Weights of a small image captioner.
Model: 12.1M parameters, 40-pixel images, encoder norm batchnorm, encoder activation relu, encoder patch size 4, encoder depths [12], encoder widths [128], decoder width 256, decoder layers 12, decoder norm layernorm, decoder activation squared_relu.
Training: adamw at rate 0.00092, batches of 128.
Data: trained on simulated telescope pictures of galaxies, 97500 training examples.
Rows from block 5 of the text decoder, named by matrix and row number. Each number is 200 + 40 x the weight over its row's rms, rounded and kept within 0 to 999. All counts start at 0. After the name is the row's rms in percent of the matrix's.
# q: cross-attention query (decoder.blocks.5.cross_attn.q.weight, 256x256), inputs 64-127
q.5,099,179,232,163,187,126,169,274,232,242,204,270,176,242,263,190,231,221,238,220,166,247,170,205,137,226,151,203,258,185,237,204,209,240,216,272,144,225,253,235,128,207,217,223,192,235,206,180,206,188,141,179,228,214,157,173,203,213,178,167,256,207,206,219,228
q.6,117,177,203,257,223,219,230,181,123,211,188,158,272,294,293,205,218,238,180,181,94,184,192,190,188,133,179,214,141,242,210,150,206,181,229,247,176,207,192,246,291,214,286,214,235,164,269,161,182,182,258,159,209,240,191,248,208,149,189,200,171,163,223,144,205
q.7,095,248,202,255,187,132,242,140,230,279,201,213,187,247,310,188,135,200,173,157,201,229,172,188,159,132,207,185,214,230,196,225,238,178,183,259,199,262,176,204,247,161,221,169,192,226,183,180,225,215,200,207,159,272,177,158,217,249,205,152,183,175,190,205,122
q.8,095,143,267,186,206,223,267,167,191,152,223,163,206,227,253,201,220,163,220,185,209,180,142,195,178,123,155,175,154,224,218,214,204,140,110,168,201,219,195,217,174,192,303,175,188,249,178,175,164,148,201,150,147,216,199,284,199,240,203,179,203,180,230,191,150
q.9,090,143,217,187,194,252,308,229,150,173,230,130,236,200,266,188,137,168,163,178,239,189,188,137,251,220,183,201,184,272,254,179,208,201,196,255,197,210,181,226,153,164,240,188,207,234,262,166,177,164,260,223,188,265,137,274,187,151,186,179,184,160,148,203,183
q.10,097,166,262,166,222,194,198,223,175,205,213,220,212,215,295,216,199,284,174,137,213,225,208,154,191,223,231,227,188,106,222,258,211,214,289,314,240,255,196,144,172,173,211,218,168,207,194,192,189,265,210,199,136,241,237,237,183,214,181,167,202,294,205,147,222
q.11,097,275,152,225,194,174,267,173,239,178,243,262,171,188,220,186,157,205,214,211,302,252,243,234,172,239,224,249,285,143,106,234,174,211,223,192,213,184,240,244,144,162,152,155,210,197,208,223,214,277,163,171,184,120,239,203,164,212,253,248,153,250,203,210,148
q.12,095,169,233,201,203,121,168,242,212,203,140,239,253,164,233,232,167,268,148,198,220,207,256,206,221,275,199,255,262,145,249,195,150,182,266,203,113,223,225,207,191,166,240,203,201,177,193,152,195,243,235,238,224,172,194,209,175,204,180,162,183,278,255,126,252
q.13,100,173,268,129,172,226,155,192,177,200,194,179,200,188,163,197,135,227,223,219,233,126,147,227,173,145,177,164,118,237,184,131,211,231,193,164,179,202,151,166,182,236,194,257,161,168,244,213,193,204,191,203,234,209,210,242,201,231,197,215,263,157,222,216,111
q.14,139,245,212,179,198,199,211,159,162,161,187,201,158,124,141,220,220,89,218,225,236,205,192,200,224,190,236,164,170,219,191,195,202,158,130,117,191,226,152,165,205,176,182,134,232,209,160,266,246,178,209,212,210,158,219,211,194,235,135,219,171,159,232,256,171
q.15,084,209,195,269,215,182,194,136,205,176,153,222,125,244,268,190,193,234,205,257,162,101,221,159,190,184,207,221,185,147,163,245,241,219,125,241,244,176,184,208,179,232,187,217,257,157,132,233,192,179,213,215,114,208,183,189,162,209,221,194,248,131,228,122,181
q.16,087,160,220,141,194,216,179,227,130,209,180,156,242,184,121,186,225,192,237,212,219,160,269,192,173,136,252,172,190,214,269,205,183,209,252,186,223,204,133,212,135,186,215,245,256,271,223,205,229,206,186,241,212,150,217,234,130,200,210,244,186,230,245,225,177
q.17,093,176,231,220,148,190,232,290,233,219,248,254,244,153,233,281,228,237,232,140,217,206,266,181,165,236,128,148,270,208,266,234,157,219,153,247,228,218,233,231,207,232,208,225,209,170,194,169,186,251,247,187,198,273,219,247,224,266,222,156,184,224,180,123,213
q.18,098,226,217,255,201,175,145,187,239,233,179,251,157,170,178,191,263,220,232,200,227,254,292,237,208,236,190,282,317,173,195,243,218,237,231,221,235,193,282,226,172,249,135,189,242,169,220,189,166,190,128,258,173,138,156,137,157,194,233,206,173,249,106,189,272
q.19,084,192,221,223,139,215,161,176,167,198,223,250,178,213,134,207,215,231,216,232,189,232,246,243,267,301,227,147,211,216,175,192,238,221,142,93,127,216,248,243,173,204,180,229,188,183,193,220,205,259,164,307,171,140,194,226,203,249,184,189,163,236,69,169,209
q.20,095,294,237,246,249,211,232,229,184,220,180,222,212,150,146,233,227,134,208,153,161,115,204,178,177,194,229,201,185,292,197,183,190,200,125,208,185,143,180,140,196,150,201,182,205,146,212,161,214,151,190,221,263,133,200,235,184,208,200,215,179,198,234,271,227
q.21,084,145,151,196,203,168,211,269,198,118,223,224,223,173,219,203,163,196,133,220,150,190,215,155,263,215,257,147,200,254,169,193,149,171,197,169,140,170,214,222,203,211,218,118,184,158,159,174,245,151,153,225,260,188,186,225,185,178,209,203,182,145,223,159,157
q.22,118,174,216,199,163,243,211,241,139,224,202,157,273,179,246,211,154,174,191,169,180,122,111,135,203,95,135,179,129,227,203,166,163,209,225,276,226,167,198,247,267,221,317,171,180,182,225,171,155,159,178,195,207,232,174,165,212,170,206,179,200,196,256,187,178
q.23,101,362,250,165,213,192,147,203,195,158,219,221,195,189,156,165,150,190,198,224,257,204,176,234,270,253,220,184,223,187,138,268,107,171,182,165,231,176,170,165,112,139,170,213,231,288,228,193,224,245,131,231,173,198,226,185,198,230,239,245,209,220,143,271,194
q.24,085,174,189,131,233,220,218,157,236,187,188,236,152,191,202,191,230,223,142,210,252,244,193,154,231,241,112,250,149,236,178,193,179,186,222,197,280,122,202,190,125,177,137,158,179,177,238,167,244,182,191,168,212,220,161,173,180,247,235,193,172,201,157,203,211
q.25,105,191,239,266,193,193,141,186,149,168,146,145,180,181,159,216,224,203,163,212,217,172,267,247,195,163,253,172,280,183,144,200,243,217,230,104,212,214,180,194,260,155,206,155,228,185,185,163,208,229,174,253,225,201,155,162,192,203,214,201,213,208,251,229,147
q.26,100,205,221,194,154,246,209,206,188,209,202,189,215,233,207,187,186,188,198,150,137,118,175,198,172,188,182,182,62,225,222,150,271,268,139,187,134,206,138,171,91,233,241,159,255,212,146,141,145,186,221,149,200,214,213,218,162,219,172,170,186,163,201,289,189
q.27,118,162,161,145,174,253,286,214,155,176,169,204,197,200,248,192,149,151,205,205,176,141,134,147,222,124,178,126,85,232,176,192,239,196,144,218,256,200,124,143,210,208,243,140,196,179,185,175,226,135,222,197,179,203,211,236,172,192,109,175,204,158,222,239,167
q.28,116,185,210,174,163,233,257,215,122,178,144,188,155,212,207,179,167,176,177,131,195,124,153,122,152,133,222,137,87,284,218,175,196,208,169,230,213,188,169,186,214,214,279,123,248,258,210,292,190,177,210,174,196,232,193,246,151,183,153,174,196,176,290,198,165
q.29,079,172,211,202,288,178,237,198,215,191,166,165,251,205,224,121,219,176,216,213,256,164,191,147,237,202,186,202,150,203,186,151,197,206,212,321,162,278,204,166,325,182,304,178,215,234,234,165,242,194,184,233,155,237,123,211,235,150,180,305,248,180,182,197,197
q.30,087,219,137,204,289,179,150,228,237,132,223,245,224,255,202,225,173,179,261,252,157,180,164,190,195,102,204,187,184,224,162,233,142,201,263,119,227,270,188,164,188,187,254,216,168,182,295,225,215,147,167,175,181,190,190,129,204,111,203,191,136,185,119,238,227
q.31,087,190,238,144,157,242,239,188,177,252,249,192,282,209,224,169,190,250,132,167,225,197,172,162,283,165,199,168,215,203,194,188,220,174,192,302,121,146,125,190,254,161,288,184,139,206,237,217,127,203,211,190,223,211,211,252,219,108,240,188,196,152,241,231,215
q.32,096,209,205,180,138,224,238,187,123,229,168,171,278,213,190,181,173,227,211,130,270,180,164,159,158,169,189,174,139,306,222,216,199,226,137,207,198,194,106,183,214,219,240,196,218,287,190,189,213,172,192,161,174,207,250,215,201,248,153,223,196,183,228,208,171
q.33,097,205,206,297,122,230,189,222,212,175,184,231,139,130,150,223,208,167,222,179,226,245,247,246,137,294,257,174,206,148,231,240,165,217,131,183,191,205,252,133,155,219,185,174,236,184,151,273,216,207,135,219,186,191,211,202,186,207,230,193,197,187,211,243,237
q.34,096,157,171,161,231,179,204,202,170,121,166,189,245,178,279,161,226,197,178,228,178,107,199,187,217,67,246,169,192,212,158,183,153,205,209,217,202,240,180,201,250,248,250,205,228,248,265,176,195,240,225,261,203,216,172,254,195,175,178,211,166,225,250,196,153
q.35,100,210,165,175,224,208,243,201,188,175,131,193,309,252,233,137,167,251,239,222,230,134,145,173,257,125,256,229,183,186,216,190,187,224,183,260,197,245,137,227,230,212,259,183,193,295,176,232,212,158,242,255,209,273,138,261,233,216,175,178,198,173,226,183,140
q.36,100,250,175,242,180,198,229,94,238,162,235,297,134,178,116,275,202,162,155,217,242,235,246,212,174,263,232,212,241,150,140,228,166,188,254,118,211,152,212,139,177,206,91,181,233,182,171,223,193,255,168,185,202,170,246,184,178,200,172,181,197,174,140,217,190
q.37,097,126,170,230,216,250,238,196,137,245,112,147,245,170,215,135,120,207,219,238,215,156,181,139,149,116,189,178,175,180,242,133,187,257,208,231,160,163,175,242,286,214,186,185,205,163,198,175,162,228,190,173,251,261,138,205,187,116,190,211,203,158,236,210,150
q.38,090,218,224,196,89,273,173,180,209,218,236,224,179,167,105,222,201,126,233,208,208,257,233,188,130,231,196,198,167,219,105,247,180,254,232,68,194,179,166,213,184,141,226,213,195,149,149,234,303,152,219,182,249,172,197,192,207,201,172,238,204,159,257,216,180
q.39,097,178,178,187,239,159,171,192,241,150,221,267,191,194,209,184,277,202,274,203,193,245,266,227,228,381,209,229,279,192,172,239,156,212,243,201,216,224,285,142,133,195,169,224,204,243,212,221,204,218,212,202,150,200,262,161,220,257,231,256,196,206,157,182,225
q.40,103,202,179,159,147,260,229,125,186,165,154,178,217,193,109,153,220,141,186,211,219,217,144,128,198,194,251,184,168,223,138,144,208,222,126,160,191,183,134,204,214,203,199,158,227,193,181,212,212,145,155,118,214,169,209,285,189,200,171,165,183,150,228,296,189
q.41,099,118,222,168,216,121,201,247,203,218,243,195,193,216,223,208,197,241,226,183,178,230,182,223,232,137,197,217,264,222,232,219,172,197,229,295,176,264,263,196,185,227,204,218,200,228,231,181,207,218,266,243,168,270,210,151,268,267,198,184,225,205,104,161,214
q.42,101,138,205,228,206,143,162,250,209,221,159,183,213,281,251,175,183,234,147,217,165,155,187,165,130,167,177,222,180,192,217,201,158,246,256,250,202,217,218,207,224,256,248,177,233,178,203,226,116,257,176,182,242,225,211,221,149,283,208,171,258,204,216,171,256
q.43,087,277,183,193,205,169,179,258,159,119,247,189,231,147,69,237,227,186,140,102,253,192,239,179,233,257,246,150,245,222,130,206,168,135,221,185,174,207,244,147,210,217,179,118,191,217,193,196,256,189,196,181,211,138,220,245,175,211,156,242,227,162,155,189,173
q.44,108,182,174,218,160,167,203,179,256,186,300,198,177,266,202,237,245,272,272,227,173,233,267,184,263,239,201,217,249,141,236,223,209,203,311,248,134,219,293,245,136,148,190,170,217,112,152,166,165,261,181,272,152,148,210,180,233,160,195,157,213,255,158,164,201
q.45,090,216,235,194,194,223,217,256,236,210,170,231,235,222,245,272,162,193,225,202,201,138,136,142,204,82,164,204,171,206,197,185,226,233,179,243,214,169,183,203,175,192,263,209,258,189,168,160,173,249,230,198,244,181,229,195,203,250,169,129,178,194,283,216,200
q.46,085,202,191,199,228,247,243,157,189,219,215,284,302,192,220,202,148,258,186,191,269,185,232,161,196,245,170,241,140,222,211,169,152,193,177,216,210,222,198,186,202,207,158,127,217,288,191,215,109,168,255,231,225,270,226,215,198,240,157,212,180,136,230,204,167
q.47,088,180,224,275,164,210,239,277,162,249,169,152,241,290,177,225,208,263,190,207,208,270,241,217,201,240,206,179,220,219,239,169,205,137,271,182,182,221,245,236,185,267,182,297,189,91,266,177,198,199,207,197,231,203,198,252,113,153,269,190,230,230,148,157,228
q.48,089,121,198,182,209,202,207,154,201,304,193,130,264,194,195,209,220,270,193,235,154,186,145,152,236,258,163,242,174,222,237,209,189,222,205,256,226,148,186,152,227,205,258,209,217,147,208,174,130,147,197,240,169,198,208,226,256,183,164,211,158,195,235,136,185
q.49,088,234,223,130,188,252,146,181,160,141,157,222,159,155,76,131,140,209,202,216,209,228,137,253,261,213,237,241,163,206,186,218,198,219,101,215,236,210,183,169,135,248,171,234,264,257,126,235,196,190,176,157,192,190,214,178,238,213,203,253,202,188,196,197,177
q.50,098,180,248,150,178,218,226,188,157,211,149,194,229,236,250,182,188,171,90,190,216,127,140,208,202,107,219,214,157,223,145,175,239,284,184,256,232,197,149,116,229,191,234,226,155,197,191,211,157,177,180,166,174,243,166,284,252,136,166,205,215,130,212,201,110
q.51,083,180,113,216,210,198,194,145,197,184,212,281,144,218,127,203,178,156,216,148,131,166,206,174,264,246,224,183,192,213,212,171,194,222,177,57,251,181,149,162,194,244,163,229,221,172,182,168,162,181,186,113,218,180,223,201,126,178,206,177,204,176,221,180,267
q.52,093,189,213,153,197,223,148,192,184,219,191,197,239,189,218,171,149,202,163,203,185,165,160,162,270,77,251,117,165,245,266,161,233,228,162,251,180,190,216,203,248,232,326,187,142,235,133,162,163,195,231,152,178,284,234,196,188,191,139,176,168,109,254,225,169
q.53,098,236,207,146,155,294,147,168,142,118,191,192,159,182,158,194,214,213,198,184,226,169,202,203,122,182,293,244,157,198,185,168,239,181,193,158,181,167,168,145,162,247,273,212,118,147,173,165,229,216,179,154,206,201,225,197,151,225,154,170,192,191,193,274,189
q.54,094,207,160,182,163,242,302,246,182,195,204,256,296,241,211,322,227,216,260,216,177,190,203,192,182,158,147,215,167,232,203,190,225,189,216,252,228,215,210,237,302,293,254,261,176,216,180,184,145,165,236,212,135,192,177,217,122,184,158,113,185,207,249,139,221
q.55,105,192,196,286,209,155,140,276,236,270,208,161,206,202,214,236,264,182,193,223,222,205,229,164,224,276,147,202,219,198,180,179,207,206,245,221,195,188,217,205,185,170,208,240,222,173,177,274,219,272,220,255,178,191,223,174,178,163,207,210,228,328,178,214,282
q.56,105,155,154,294,193,146,151,257,212,181,182,215,195,224,285,298,206,258,217,180,161,166,213,107,193,226,191,188,278,144,208,265,229,184,236,248,163,228,272,205,198,177,166,202,169,223,194,150,133,215,252,211,152,193,206,187,206,217,223,217,196,283,218,214,192
q.57,079,120,215,242,205,218,183,246,206,261,205,167,231,237,239,137,151,186,149,187,175,217,163,148,224,228,214,217,258,273,201,191,221,174,214,183,246,208,251,234,193,171,249,215,115,151,177,142,142,233,190,182,174,173,245,238,193,108,185,229,246,177,201,191,246
q.58,111,183,231,157,190,274,243,210,190,172,165,168,197,193,208,165,117,182,143,204,205,170,147,160,166,122,228,168,122,226,173,214,203,225,161,136,254,156,173,163,217,276,262,159,208,263,160,193,185,163,191,124,163,188,186,167,214,187,148,199,188,167,271,215,156
q.59,088,174,202,152,181,165,236,212,173,262,208,179,299,233,227,183,221,285,187,206,250,170,215,202,169,206,207,161,146,223,204,205,179,166,219,331,180,217,169,165,178,220,209,216,249,221,205,169,96,271,193,201,114,204,169,160,156,172,228,168,209,213,173,171,156
q.60,092,236,185,157,187,145,268,281,199,261,233,166,176,204,244,224,164,150,172,219,178,216,239,222,124,141,184,163,213,191,228,210,133,189,224,255,228,194,221,267,245,197,244,157,204,186,124,185,131,209,208,231,211,228,212,221,227,189,182,256,158,204,216,217,184
q.61,103,189,203,195,175,184,186,155,156,211,180,177,139,219,253,170,164,192,171,189,144,181,175,205,234,141,203,225,149,267,202,224,251,223,156,297,151,214,189,240,257,256,299,154,180,172,283,192,218,171,257,227,164,196,173,206,177,173,199,191,221,191,220,220,225
q.62,112,253,202,153,206,263,217,193,162,159,193,221,178,174,157,162,163,128,175,195,165,208,190,202,204,232,223,189,202,137,122,205,158,188,167,120,199,178,182,109,144,205,138,188,222,233,163,240,244,192,193,156,207,118,238,198,235,183,203,175,214,110,214,288,215
q.63,102,122,120,217,227,160,204,172,230,218,222,213,230,160,190,199,220,237,209,181,206,202,167,255,225,270,175,219,181,194,204,231,169,164,161,231,180,231,220,187,208,209,221,157,177,175,166,213,224,246,186,265,231,203,230,185,212,144,256,187,167,253,133,213,222
q.64,119,188,197,205,189,215,139,145,214,224,230,249,214,193,147,256,218,237,213,169,219,270,224,222,162,297,190,235,231,207,241,253,147,189,239,154,231,250,211,189,191,116,151,207,215,240,205,181,199,215,166,212,237,107,212,165,191,231,235,257,167,189,133,235,247
q.65,097,195,147,108,243,194,175,213,171,165,192,221,164,157,165,149,184,170,151,220,187,165,194,230,225,168,191,182,171,218,150,144,179,113,160,260,241,159,152,138,214,254,179,116,210,185,184,167,268,162,143,158,213,233,207,223,263,183,179,172,147,171,200,196,136
q.66,097,115,271,174,182,235,207,220,143,265,198,111,189,238,238,191,220,207,228,200,181,186,217,150,163,190,183,265,161,153,215,181,212,270,217,229,192,221,158,231,224,210,274,178,170,172,235,122,187,230,243,224,244,201,228,185,227,163,224,188,239,192,238,167,174
q.67,088,244,168,185,169,201,182,210,228,223,180,209,143,171,180,250,240,181,241,196,179,196,233,224,254,206,292,186,279,92,199,227,180,212,149,135,229,191,218,199,163,239,234,194,241,214,149,213,187,171,134,199,203,235,172,176,189,238,266,229,180,204,118,186,266
q.68,092,233,162,219,239,227,124,153,205,245,184,247,177,225,167,249,323,191,230,112,211,286,231,198,193,243,176,214,229,204,186,314,205,209,179,179,213,271,277,254,196,231,132,173,249,229,156,192,223,210,241,217,250,144,214,219,252,170,157,155,211,203,161,184,222
q.69,092,215,210,243,205,240,174,119,214,183,168,279,236,185,230,207,257,103,209,199,194,250,236,214,222,273,164,268,260,176,132,154,195,165,199,159,225,176,175,202,199,123,177,145,210,203,156,198,180,186,173,120,256,167,215,251,205,268,132,206,192,233,177,274,169
q.70,083,136,223,202,195,199,201,240,192,224,233,167,193,169,201,199,171,177,243,144,246,233,266,207,217,283,146,120,179,205,198,123,230,106,141,201,166,122,226,269,157,154,125,171,264,191,203,190,153,230,240,215,173,215,255,176,194,175,231,138,242,209,200,170,145
q.71,105,126,209,250,202,199,215,233,217,215,188,302,244,291,260,232,240,267,232,189,169,232,230,197,89,171,149,279,230,153,227,237,174,233,195,243,229,189,255,256,204,225,239,242,169,276,169,176,99,224,226,185,179,216,196,155,250,213,204,165,217,265,227,134,298
q.72,095,267,212,153,285,180,221,192,213,194,186,190,150,208,219,144,229,181,144,248,232,220,172,266,202,177,275,193,235,199,204,119,205,200,162,187,238,226,178,168,176,200,143,159,216,223,172,183,260,138,147,194,210,192,218,183,135,158,192,200,218,144,227,243,149
q.73,096,226,193,142,137,204,246,230,140,202,220,191,191,169,255,175,207,176,207,243,181,176,176,170,175,59,211,128,155,218,205,232,228,205,184,286,148,272,268,173,174,190,226,187,184,251,175,180,188,172,199,168,184,240,202,247,243,159,157,151,191,161,231,240,220
q.74,077,202,209,186,167,154,256,205,276,185,200,186,171,262,255,181,221,155,235,215,249,171,193,167,260,160,158,233,228,213,203,195,235,182,233,165,182,109,178,213,183,170,186,217,241,208,147,268,251,189,201,199,186,193,233,211,259,211,161,286,198,213,252,265,199
q.75,100,232,138,160,190,187,84,173,229,186,243,173,222,208,114,151,220,197,183,200,179,196,208,221,229,240,190,161,223,196,154,175,192,112,241,247,174,228,172,171,190,211,153,186,173,117,226,222,217,208,147,192,205,204,175,155,159,148,221,212,225,187,154,128,194
q.76,083,185,155,157,222,187,203,199,256,282,167,212,170,206,113,235,314,173,114,247,194,203,251,199,228,213,163,170,200,178,220,138,251,234,219,161,230,241,243,157,187,238,142,187,161,208,221,184,155,196,170,199,162,185,264,195,139,249,174,264,263,200,263,238,277
q.77,099,202,192,250,185,235,219,271,173,251,231,135,284,235,246,198,191,212,237,200,182,180,170,141,196,144,192,218,209,210,200,197,282,266,256,199,264,164,284,262,207,221,183,218,163,201,234,129,134,195,185,200,157,218,250,224,166,203,199,166,224,266,127,51,240
q.78,095,199,203,173,185,195,246,247,225,157,223,168,168,211,245,137,155,173,182,256,263,127,138,199,134,104,207,190,165,173,212,204,206,209,151,173,254,162,111,128,242,200,193,160,203,211,189,237,220,147,206,165,111,262,183,264,187,186,146,155,159,136,184,147,152
q.79,095,254,158,203,243,205,208,234,204,236,232,257,181,203,185,239,248,129,256,232,200,256,223,235,237,256,140,220,139,220,146,202,135,195,223,165,213,168,196,187,162,149,185,148,211,226,145,196,206,210,169,215,260,110,169,159,171,196,238,217,169,163,212,272,179
q.80,086,248,245,219,192,241,189,216,201,200,259,260,121,151,194,207,209,240,178,220,202,230,202,121,176,169,232,190,170,186,212,216,237,179,191,146,291,145,220,137,315,266,234,246,221,250,218,155,210,226,215,303,209,167,239,266,214,223,200,179,224,238,207,195,228
q.81,089,226,141,239,171,228,145,169,240,231,261,164,245,219,197,221,222,170,204,198,175,227,182,172,208,238,101,251,241,222,178,195,171,252,193,138,261,245,187,187,87,143,93,217,167,195,196,217,211,207,239,181,274,174,171,179,219,252,164,179,205,241,257,257,240
q.82,110,87,224,240,182,174,159,184,188,236,196,151,231,251,216,183,170,225,187,203,198,148,165,157,167,121,231,196,174,252,248,200,218,235,221,306,146,232,206,196,182,193,255,206,181,213,207,175,162,245,196,206,175,218,200,190,223,161,179,183,297,254,272,206,228
q.83,107,179,124,189,189,210,191,173,253,175,207,276,170,172,170,189,281,207,144,168,239,231,247,263,202,212,232,188,182,152,169,192,244,213,193,163,209,185,143,172,149,189,103,221,234,204,266,249,294,228,132,167,274,157,172,209,180,267,212,301,228,219,105,204,209
q.84,101,148,268,174,153,175,194,160,235,263,174,149,232,252,336,193,164,199,186,168,166,199,237,140,148,129,152,218,197,226,278,152,248,282,223,296,261,210,199,262,171,189,221,161,210,166,226,150,200,228,242,253,189,236,237,173,219,186,176,148,158,226,208,113,195
q.85,094,184,203,256,207,138,204,220,152,181,226,163,254,219,237,251,203,204,183,166,135,258,161,168,186,134,144,234,218,116,207,222,194,247,225,204,209,203,167,212,183,223,195,233,154,143,191,232,189,152,240,202,225,211,240,263,263,192,191,189,177,181,214,177,226
q.86,090,195,244,189,263,240,229,138,164,145,218,193,186,218,221,212,166,253,158,203,194,214,90,136,217,177,183,189,98,250,177,146,120,243,193,146,147,185,145,216,221,232,205,193,296,190,165,180,266,250,237,240,231,146,215,208,212,141,166,202,227,164,178,290,187
q.87,094,186,194,210,260,190,205,205,259,205,214,236,187,205,155,239,243,184,247,181,132,241,251,181,183,241,165,299,245,155,232,216,179,193,185,148,272,186,254,237,149,180,134,211,229,224,210,231,185,252,189,135,137,123,203,134,192,255,198,157,198,207,153,241,273
q.88,103,139,187,217,187,166,260,223,202,121,217,135,180,174,245,221,201,187,187,225,211,193,151,165,173,184,232,186,191,258,234,170,187,211,167,224,128,187,107,238,249,248,266,136,169,215,209,251,244,176,185,275,187,228,242,234,213,194,172,201,180,201,244,169,172
q.89,093,280,134,102,228,178,224,150,208,135,179,273,182,157,148,196,227,178,136,196,162,237,188,264,221,198,186,208,266,190,156,255,228,205,175,156,188,248,123,110,227,170,199,208,220,252,128,195,253,203,105,136,230,127,215,208,183,216,237,258,176,115,206,203,187
q.90,094,213,231,166,194,145,241,151,209,179,252,142,215,269,175,230,157,209,137,155,188,183,227,211,174,220,195,143,168,230,241,186,225,187,245,208,210,188,165,228,141,218,174,185,158,215,204,196,264,183,190,285,129,270,188,141,248,130,194,227,113,185,274,210,142
q.91,093,169,287,211,87,207,174,194,160,182,224,144,182,171,226,191,181,217,154,177,173,198,176,84,207,207,270,116,205,226,218,247,206,241,201,151,150,159,140,214,244,219,230,191,121,185,210,186,233,209,280,186,136,143,249,163,280,184,107,146,258,239,234,252,186
q.92,103,291,166,151,184,189,183,168,257,206,231,239,161,210,148,108,243,207,185,191,201,193,220,281,322,206,221,212,242,167,125,168,184,147,209,143,203,159,155,225,184,206,173,222,136,115,174,244,208,200,120,205,173,211,236,154,143,192,220,256,199,196,222,197,250
q.93,088,150,225,128,188,139,259,241,236,177,230,168,158,214,174,123,219,185,186,225,176,215,189,212,147,173,219,245,246,240,221,207,186,217,149,214,79,146,135,272,191,179,217,250,180,235,210,201,211,150,216,153,114,223,270,262,245,203,178,240,230,198,223,181,188
q.94,098,263,170,172,226,214,111,139,203,237,214,189,170,178,158,218,239,137,220,208,281,282,190,270,261,224,227,186,238,182,245,245,170,163,189,206,174,181,192,216,91,201,126,218,188,152,139,179,198,200,201,149,257,156,153,209,226,181,194,269,162,186,147,161,173
q.95,138,168,205,174,228,242,278,213,179,221,219,161,221,197,262,190,137,198,209,222,236,120,125,116,194,141,189,119,168,257,195,156,232,267,160,253,191,286,158,191,257,218,247,191,171,188,237,203,195,142,165,191,151,214,198,245,191,170,142,143,184,180,199,173,161
q.96,123,203,196,243,240,223,144,228,208,221,181,214,249,230,141,277,238,227,209,189,163,252,214,205,233,236,212,246,285,104,210,281,193,219,216,175,211,256,246,218,175,181,106,209,222,205,149,148,198,266,227,248,259,145,201,146,218,241,211,179,233,267,172,198,252
q.97,108,144,243,219,162,198,154,244,220,189,224,273,273,225,174,233,196,246,204,120,173,263,229,252,194,210,221,233,259,180,240,214,178,193,227,125,219,193,253,229,189,199,151,185,270,281,207,146,208,207,204,248,257,149,202,198,167,289,244,248,263,180,137,160,273
q.98,106,123,168,151,230,223,234,207,175,193,163,125,203,154,191,184,108,213,221,159,165,144,172,170,240,119,197,177,141,258,199,127,204,200,218,237,130,248,169,200,234,261,312,178,242,227,169,188,164,217,199,231,131,250,193,258,261,150,158,188,146,183,224,200,150
q.99,110,201,202,269,196,218,188,206,225,224,220,235,167,248,207,243,234,196,188,189,238,276,262,205,192,282,229,206,243,158,198,202,223,216,245,184,165,170,249,230,219,65,137,224,192,225,135,223,163,247,192,182,228,147,213,128,222,271,264,283,207,244,202,225,213
q.100,086,179,176,166,242,175,193,162,236,181,206,242,159,203,171,246,257,135,232,209,246,265,191,186,182,285,245,189,280,255,208,246,218,186,199,191,204,204,262,217,202,177,145,185,219,261,174,201,265,237,196,195,208,204,223,167,215,219,217,211,188,184,228,170,198
q.101,088,147,195,245,206,232,220,219,168,274,183,168,205,201,137,230,260,189,220,137,222,216,256,221,195,212,271,156,272,206,173,180,174,278,174,179,226,139,231,217,170,164,158,208,147,224,180,266,235,209,175,208,205,267,217,126,159,247,207,161,192,126,208,254,194
q.102,107,205,212,175,166,186,219,212,172,204,251,169,241,265,272,222,170,211,177,206,170,196,230,78,219,151,150,110,205,226,252,133,226,245,194,286,187,208,176,190,240,198,269,163,204,184,201,191,213,200,220,178,170,250,210,260,251,202,194,174,231,131,233,162,157
q.103,096,150,208,223,158,165,257,179,189,172,135,140,210,151,274,272,172,205,187,204,183,146,167,184,144,218,221,198,164,220,215,164,213,212,210,254,235,266,142,196,231,289,232,166,203,135,228,182,221,187,216,201,179,261,195,245,258,117,136,217,147,222,214,157,157
q.104,087,169,145,122,270,215,238,194,140,149,231,195,176,207,243,169,249,209,209,176,207,137,210,239,214,149,224,154,140,185,254,169,263,230,209,178,125,235,164,153,227,153,305,198,196,223,165,234,158,186,152,111,186,275,226,253,201,214,231,216,197,194,240,167,229
q.105,120,196,230,166,153,205,239,220,185,117,184,201,190,218,274,143,154,217,152,255,172,118,188,172,235,161,263,155,173,238,202,197,273,185,189,255,211,181,110,181,187,214,272,240,216,201,202,142,273,140,179,184,132,249,200,243,218,146,198,118,234,93,232,229,168
q.106,120,221,231,142,218,210,210,183,223,186,183,187,203,192,238,80,111,191,155,189,217,182,197,164,272,137,209,216,147,276,166,142,213,185,195,229,153,165,194,196,210,222,209,115,137,154,235,279,242,139,201,225,121,240,201,232,168,176,163,204,198,183,213,157,158
q.107,090,206,144,205,199,160,142,208,233,159,188,217,177,219,126,240,272,164,215,175,170,261,231,196,167,239,170,210,263,165,212,247,188,263,200,138,194,161,233,137,244,246,133,220,280,242,209,175,177,226,240,200,265,144,174,153,228,206,237,224,184,222,185,199,273
q.108,111,206,172,178,193,166,233,241,175,166,214,162,142,183,253,162,169,157,201,276,183,107,199,241,250,117,226,209,130,251,145,110,206,172,218,199,173,182,168,164,199,281,259,213,142,202,202,254,188,159,171,93,140,244,176,222,219,223,182,169,174,154,228,172,155